{"model": "image super-resolution model", "dataset": "numbers of one to four digits printed on busy colour backdrops", "train_examples": 147500, "image_size": 32, "crop_scale_min": 1, "horizontal_flip": false, "task": "super_resolution", "loss": "charbonnier", "scale": 4, "arch": "edsr", "norm": "none", "activation": "silu", "depths": [14], "kernel_size": 3, "stem": "deep", "widths": [80], "residual_scale": 0.3, "init": "kaiming_normal", "residual_init": "zero_last", "optimizer": "muon", "muon_scale": "spectral", "lr": 0.0081, "momentum": 0.95, "nesterov": true, "orthogonalizer": "polar_express", "adamw_lr_other_params": 0.0023, "grad_clip": 1.0, "steps": 13000, "batch_size": 192, "epochs": 16.9, "lr_schedule": "wsd", "decay_fraction": 0.3, "final_lr_fraction": 0.01, "warmup_steps": 2600, "weight_decay": 0.02, "adamw_weight_decay_other_params": 0}
Rows from block 2, named by matrix and row number. Rows with one number belong to one channel. Each number is 128 + 24 x the weight over its row's rms, rounded and kept within 0 to 255. All counts start at 0. Numbers have three digits each. After the name is the row's rms in percent of the matrix's.
# convs0: first 3x3 conv (model.blocks.2.convs.0.weight, 80x80x3x3), inputs 48-59, a 3x3 kernel for each
# convs1: second 3x3 conv (model.blocks.2.convs.1.weight, 80x80x3x3, transposed), outputs 48-59, a 3x3 kernel for each
convs0.23 098:102102129121125177132157228155140108126133105125140118108109120106079096123111110173177169137137140141141155103095118112113136106119120155137141146126141142119124098115128122116130113107092114133162121135144137145136109103109139136130136153140109126147101128137104121152112126122115103123115119140112114104136133136146156160
convs1.23 096:100111129132137164097111152174134100182144105144121100127159155111132128086098096132129123119120123099101114189176185157161178140136148148082086205144142213169175091101092088118119089122128100121115091112111102119136130108107139121123142132131101129144113136142132126119103103139120129185113141202150150149140142143155161170
convs0.24 099:132154135107107111125127146087100116110106137124130150125128122093109111092103107110118089125115079111099083102117129092118138101123139111119105125126114129144135116116123110123121110129137151153144136134117142138138097123088092129093106147117112124111124131121123132112128130128139144130111138140085099084140141119131151142
convs1.24 104:148123129156131123144126116167171175129146150116146155141147141133127128093107122177152143141136123150146115118113145131125152145126140124081054140113082130127105111106107114101103132115106090122126113141126103128112115125143077100134043084135117090115119098113140117124133124139126123138108126144107126121119135122131162147
convs0.25 097:135111104134110107148105089118128149141130148115110125123109107118117113113113117106117108124112113128120099187169146151156127133127117206161115187142081144116066120119153129125148136158182153131125151125133134119115147151154138155159135163182134109113138122121140129134117128122094113096067081097125139146132149125149174139
convs1.25 087:131149140085122127074112121114103126133106115160126112088100116109124132134151153080097100103117117109120114116132101116120105113110107156120097126088074104061052111111111137129118161158152115122138127122133118119141089104110100111130129138173111122102140141123161151142092116116116135124135152140123124126108102101119118121
convs0.26 099:142148123105129115086102095104116090104112110076088112118126123108111123114117113092105124115136150135153162114115108156142123193176144082076082122140129130134129150139118139143142152145146127110127126119140159136142140116105147121106155142127120122111115122127108106120140124125145129121112112110137145142155153150156151160
convs1.26 087:143129108139124123134122132147140147120114125112109117105125140121123130124119131088088070134133122158167156132133136122130146106126139130120135095092121122137156148158154139148154132132150152123126151129130113088092117124137135145156160155161173177163154142132147130124142122123142113089123096066163144117116112096119115104
convs0.27 104:100131173121131172098104146137119088141100087148111101114115112112115113125131134128110109133119118121127128147148154144136142149143139119105125136122150135091116142122106144123116152139141129123129127118114120123113132127111158148122141125105154141156152137175139143176088113114095108104107117120153156147148166170151156162
convs1.27 098:141154174132132139119100099125126152111134176114157211162175172134159164104137145097104126101108120108106101113088085120109111109114121125149150145159149175183164156103062153118082143122084117128159118135161126137147136119132135105105124091087091134173094133162102140162125126132120123130099109119128123105144129110138120100
convs0.28 098:119112094134138128139132121156142123161134111163135112115116109130147135129148135106106138084100125089098129149129119148114100132130108124144151126135123131094093118139142117151175097166196117108093129112124142134143130161145125120126120111122143145158132130145102106117139108112138134146153166175146131150121123131121108095
convs1.28 090:144131153151109127169112121120125105097111108098114132137129143140112096152113084127150120129153123144168143130088057152126105175158126191176137173167137144159156088100072094118091077121110108127143092102118116118132100122126113129148102097115105108131091107167075099175103112089120131089095115079098097129132121142154130147
convs0.29 100:121083099131091114106092132094106117095108121102110114136135118129139121124146130147134138137131132136145130132134141129133142156147148054107127047116143047112133164160158194161145200159141110109124112116113125129105137110091135109079133088071133132128128125113122131111101089094102089112109095114147149130141155134147156130
convs1.29 095:148138119127116104124122110136143135124143140112128123157137125163131104171132094110115104112112103107100091104100092121113090117115089088142200101177242149230255166154170145120136120090099142143130125128117118118103176160163176151146170143133133120110126129125121133147126126120132135125129137127128106115155119116154117103
convs0.30 103:082084105097100122095104117126118138128111151128115125122126127121113129148138131116131123129130120116110118120104121143131105125114102145131089142131116118111095138125123128120110126106115164141102164138111175156142162118091158139125162166166143129113133120120132126128126119120111116120140141129101107139103105129112103123
convs1.30 103:154132125134114108113101094117113114118114121106099101124163166133149137127122109106099097122132143140162171104096081110112115107118123164153154178167167171161164144133142126105117121101108143142152114124154121135172151137122134108084108079052137142118145139113143133097106131102115119104126117102100109095119134108109131115
convs0.31 098:117116113121114121095103117159148142151125114113092092138117142143137140134133134131133120143122097124096081133137129131151157143141152178158136153129130106115121151139169138129141139140142144124132135112114149108097132127166124125144103111109104133133105133145122158148078104109108111122114112143087121101113121106128130111
convs1.31 101:119152159133149156113125144117122092114138123117149151085084150102104163133139187121098109125123154109117146098104077118140107110131107139145150127131146107115150147105082151118101150118098149129114157139103185148085142167158132150134098109089130148171123133155122134144132143165140135134163152146118128120128161152119158157
convs0.32 097:123113121123139112126140144115128114123146116137130103134127135106121121122121132110135112122138134123154131156154157145130113111098073172170186120140152120148142146133144155139115145155120157162166140135148099119117074090102077115148108146166108127168122132159127121145142133142145135123129124111156145131151151135157162157
convs1.32 100:131132158114125158127123139103091075130124119100106109102125155113125157151140150050079114097121148091111132136120108131122127122113124127135177104106142112099113117122144120120133127134143144139131131119120128098109089102120138150166147159177085126105109139119157162129152106089158130109131118102096111113118127124101105114
convs0.33 103:136178164118145136084110084124156161122127160084142149130155148121127138115112103086102114092115113121143133091113140110126141104108109147131130124125131143127118153123127135122119139122117128145155116137159122123152118118100116111113157156149097108112107133124108121122141132119148140120118116108117120105131129102138141124
convs1.33 091:114119093116123100128127103159149133128126104083091070147153170116132161132131152179156141153136135160146142120129149105128165081114165128131145102120149139155172134123154150134161138117146124140147115129131107128127132130143161144143176150140143124094145127111146147149153125139138119132124105140136132120128125122137135134
convs0.34 104:121121121149117108157123093135116094150144108145154130128135150106128130101123123118105112132129154131127141107130132114142145112128144134138106115141169071113167119111109109115127128130149138137106146140110138154116168144129143136124144129135139168187147167170132127113127135125138140148137147163124118136129137147134131148
convs1.34 100:142146162136158171129156155150137131115112122107110132120113117119126134104111121174183166122138140103112112169158169138139161134133154134150162127136157127124137144153142131135131144144142114117136118101103134107079162142106150118090155117086151149176134128147141135130148143096112108069120117067120126160113134174102136164
convs0.35 106:102115133121135137120130111140181184143166177145143142114129120119129125122128132132129122135131124145126109151127132155138115162121092142118056150121052130122056129135114123139099126133104109123129128156154141159173128146154116124144116122136126107127125107093120115091114144178101138167110132166140120114144123115148130138
convs1.35 096:146148167149144156121123143150110104126110129114136173118134147126131144132121141128119131124125144109112125129134097129128080141135095115093124127112136146134134152147143126118113125118110083108127099123132136157139145169163126148130119135126145155164150155168122136156128135127117141147096132149124137128132140142129114117
convs0.36 095:138124131133108123150151145179144159160134138193148138094099104095109117102121121092104116124116136131131139132141142137143148115148149157135123147159124131159139116123122106112122098098120132133145138150154133154148119136142150159168164177144173143143153135134148125133105085099115117127142159160138142141123134126127113123
convs1.36 099:090090108130120106166148129120117099100104117091092111126121112150133109159149132132140132143136111169156132103137140105128141100116135109107110108126148104136169142157130180172131150141110096110122104103114115101097098077087103095119097102142120138153116134136123122109125135115111119099124138138101127154099119137122126138
convs0.37 095:091085089126126103128146125138124123177164155187168158125138136119122135113114124100102097129120106111128123095089098102122112130133119116130145127150179132136190205193192148146157108098119156141136153169157167165169138134128161166142148130126144140125148156146124131138133126150150131143160168158089092121110106119133132138
convs1.37 094:074094124104118130093116132112107122111100125124101120114113122126116096131130101118124132126128134128134141122140126143160147108123116081091103076098130070102150136108080170144111180153117135136130121120118123120128129099078114090071139131125120125133126130137140140143132134136124115119160150138132134136139130114135142129
convs0.38 102:101127132127157170138153157079083104134132138172151148126128113130129120117108114128119116119110102115104098135140128127122110084082089156155197061103187053103195131132137139132120127113114098116115117122108145136118137147143146124099155135125158143143173153140125121123106123122115128125125120130105120129114116125130135132
convs1.38 099:112095101096095110118130142148126127136106118146116130130119120140133128155147140110137150111132141109137161151120096139132111146134109128102103104084096087076100133139157142136157151135148125119113159140127151116103070112125105132123126145131080106127101117125121116117142154173145142163125139145122116110130131131107107116
convs0.39 102:146161156138130128127134143121120120134113100114105088137160160133140143105116126125132139132142130130140117164175154152142125140135119137111145170131129163153153083088078107096101137126131131150155126140156109121135119114111140147133146171159115116128098110112121113135126109112119124130112117118117107114121122128133123112
convs1.39 101:109113111121128126095096095160147129116104108120113123147128115127123109132134108089093110102114130097120136131125123120115109112128125166138124140124131149156177123143149135157160150144142126150162117124140139127127138127116138127097126113095102127159104110130137133146112108127137128129154133105114116114130114095157153134
convs0.40 105:156133134161128119146119127116114098110106092101102097115112112106114105107108107122114116134113100134132116120121117097110127083112117207181132160130063132098061093114129106134140114133131156133136125113117127108105126144159110126148104123140131153140124152155110134137136122111110114105119123126174156180137139152127117133
convs1.40 093:218166118170125115158125136144151171110121144146154158117153159122141133154153127084091088114119119151148133149163130144157144110125137176166152141144124123130107086093119105122151123144178107132139088127143107131138141138122129129114104107098157149140150132118147112100160145115156133117135109086125122121107117119102105102
convs0.41 127:137128139134122133131121128136159161098134129081115104123128118133128128147140127122119114113120134104127141132147151121142135129128135115102103141117122138123124158142132123140134121135132087097110092101125107105124107107088115105093130105097154138103137111082116118114130138160120134140136137151124116122132122123147137128
convs1.41 143:126123100147139105159162141139121124118108119099095102131118103139127116121111103163125106129121114101122122111129137122135141129139147094102111101113117087098107146123118142133152125123156079097118072087104048059078104132156102112135105100125094126143094119117108119108127109116130113120135119116132141151123146162125132158
convs0.42 110:145126145162126142128094103117138129104121143077113147111119134111125134123118129087121123115130117108131136176157145139118126136121120134141145117124125099109105111114124109103116115111135105135127121132123116120127098112131087107138111150188143127113132122104150130118149135139142151145140146136158166149157182174134170176
convs1.42 108:091107131112129149114124138098125152127119131140112103115119120109138153105126132124113098172163137175163131124121116139136126133132125121112103154133097199146066142134117120121129119123142139134146158149161139139167161145144150132126121118122103113109109126128138138125147107103154125125134106129154116111139123124117118114
convs0.43 099:103113115151133115170137115133123132146137135114109118132136131133137138126143153111104107124114114149125120117115133085121115110122134151127076182139101187170134131107075134119096138141116120102093119125110128131127155159178107138170075112156109119119101121120125137143154146138137116128122109121097091100131122118142126114
convs1.43 112:118131131124123126153119107143157154129137133130135120114145171119128164166122135144137151138114100170142104143134108137138128149147144090073059149127095177149110155136123148138128165145124157174147134143150095101121154152153119123139101103132145132143133125132153122115140129113130131137127124125113128132112115129121107111
convs0.44 108:153160164133149151138172176129120105128128128162160164142155137131150131156143141097097096104102109129123125102106093135119111142130117134149145136142138137126110165172171135142144109103112125116115133128136118139157123122134100124129121139170146158176144150165126122141134126123130121120138136139129119128125114117136128125
convs1.44 100:100118144107123133095107101095127136118147157114136131137129121147110097156131116083087109115131145097118141140113088136120094154151119075102132104123145136159185138105097134103100122084090139141166147150179166163190187140132169132137164137153078109124079116136097127151118107098131111110148139129135117091132114106130114129
convs0.45 096:128100110118107144078077093095132129092109108076069080142118104174149131162146140170152145127144147111124153129135141147137119160123098109127137121136119143190191113117104126151124149159126118127144138124147130141126142122131104116123086100095099095118130134138154154141149139130138129126131141131130125134123136138133145149
convs1.45 090:136118115168161136184170123137131109142134117158139116114106100108113103147166157112122110132134115168171145136146147139132146132120130113106114130122129125126120123131123153167154129142128142125119126124115123124114150147148086093109051081096092119133113141154112133135101098079128124112133117123139134159100110134103127145
convs0.46 106:165161130134132112122111123138125157141108161151144193126124114115106100117126109131136132124131116117108097138115137127110139115097130108117138081098108097130125110099083123105095112104087149126128141132128140150138162163168163141129139109108114143132118139124117131129163145135151135125169154139149138164139120134129116131
convs1.46 098:127088063128120091112120106167155159165144147155147154137134158119134160094137178133127108127129112151139116133134191139118151165135153111130125103132121066094121123141111108128102098113090152139087138142120135138133096107102092109130063085117118103110114102126120119141101117124124135109111125091125122127093099130079091133
convs0.47 098:102117125117116103154136126117117119121132136126140135126113122113098110120089098137159171174179135180160106137128123128122107123108100136144128094137121113141131104155132100128147095123125099112116108103118111117119153162179139133127106105123122104106141141129137142137115142148137139133137128131131126115138113132141127134
convs1.47 102:118107071127135106148157131129138134091102095092095080159133103156127098154123087159163173121123138108094111123121149118121156127140175133115136125120141138131147120118109136139122141130098138134137133132129118124126162154138122113111076086102122108107146115121162114119108117098105113093130117112102091097146138152119120145
convs0.48 097:141134115157134124153130129127162153128129150137123146144135124126125128110113121106135127123128149124144144135165131145148138126142116107149169112129146129122122139119124132121111128113116110130117094126127100119140151154150138128131172157151138154130127124126105096087131111119130133123145145141156135115148122096121135104
convs1.48 098:166136100135122103133137126099113130112119131137143155196184151149156139096116118077113124080118137089109129130137095134147109113124096121154204123122177151137179125115083099107094103119122176129179144102144164119145098116079115139103131149106141128147121122159109102141160148165158149164157144156165166165153139138130112111
convs0.49 097:112108082118125114170163145140123146111114137114114128102110128092117123087100097102125159118138142114126124122124111110104099109084092131139098128148093123145092105103108122120112135137132160154133152146106154129108172178160169158128157129124120136153115119151151135142126125118122131132120118099181160187170165183168156171
convs1.49 092:107097081119107094142126111143141154120118143085100144136154145137140109153138103133148159126137160127132149154138113128123113078089102156159159120118121120105088113110127121131142152145146161132128149126130145137140175127117177126122192150151147132125141128138156141153144155153140135128166148147098114127097116136103122136
convs0.50 105:151132121118114121133132117141143126128126111122139131141115113130115119118109104112082085131117104166151125108098114120134145135136141130145134106125143068135173120127152104119154102119124144140148135119141147133138140124125145123116164145129111116127092108117094103120110118129116137144150163156134128135128123139139130143
convs1.50 097:145148181110103135100099117114114105139129117137117105121160166104130139104124133068098113100125144122135136110111112129127127142145150196170167178142131182139104106137122114128114108105101163156148150140125132126117143170164141164150140161143117152146097119108076096081108103092130129124152151130144140144129115113128125132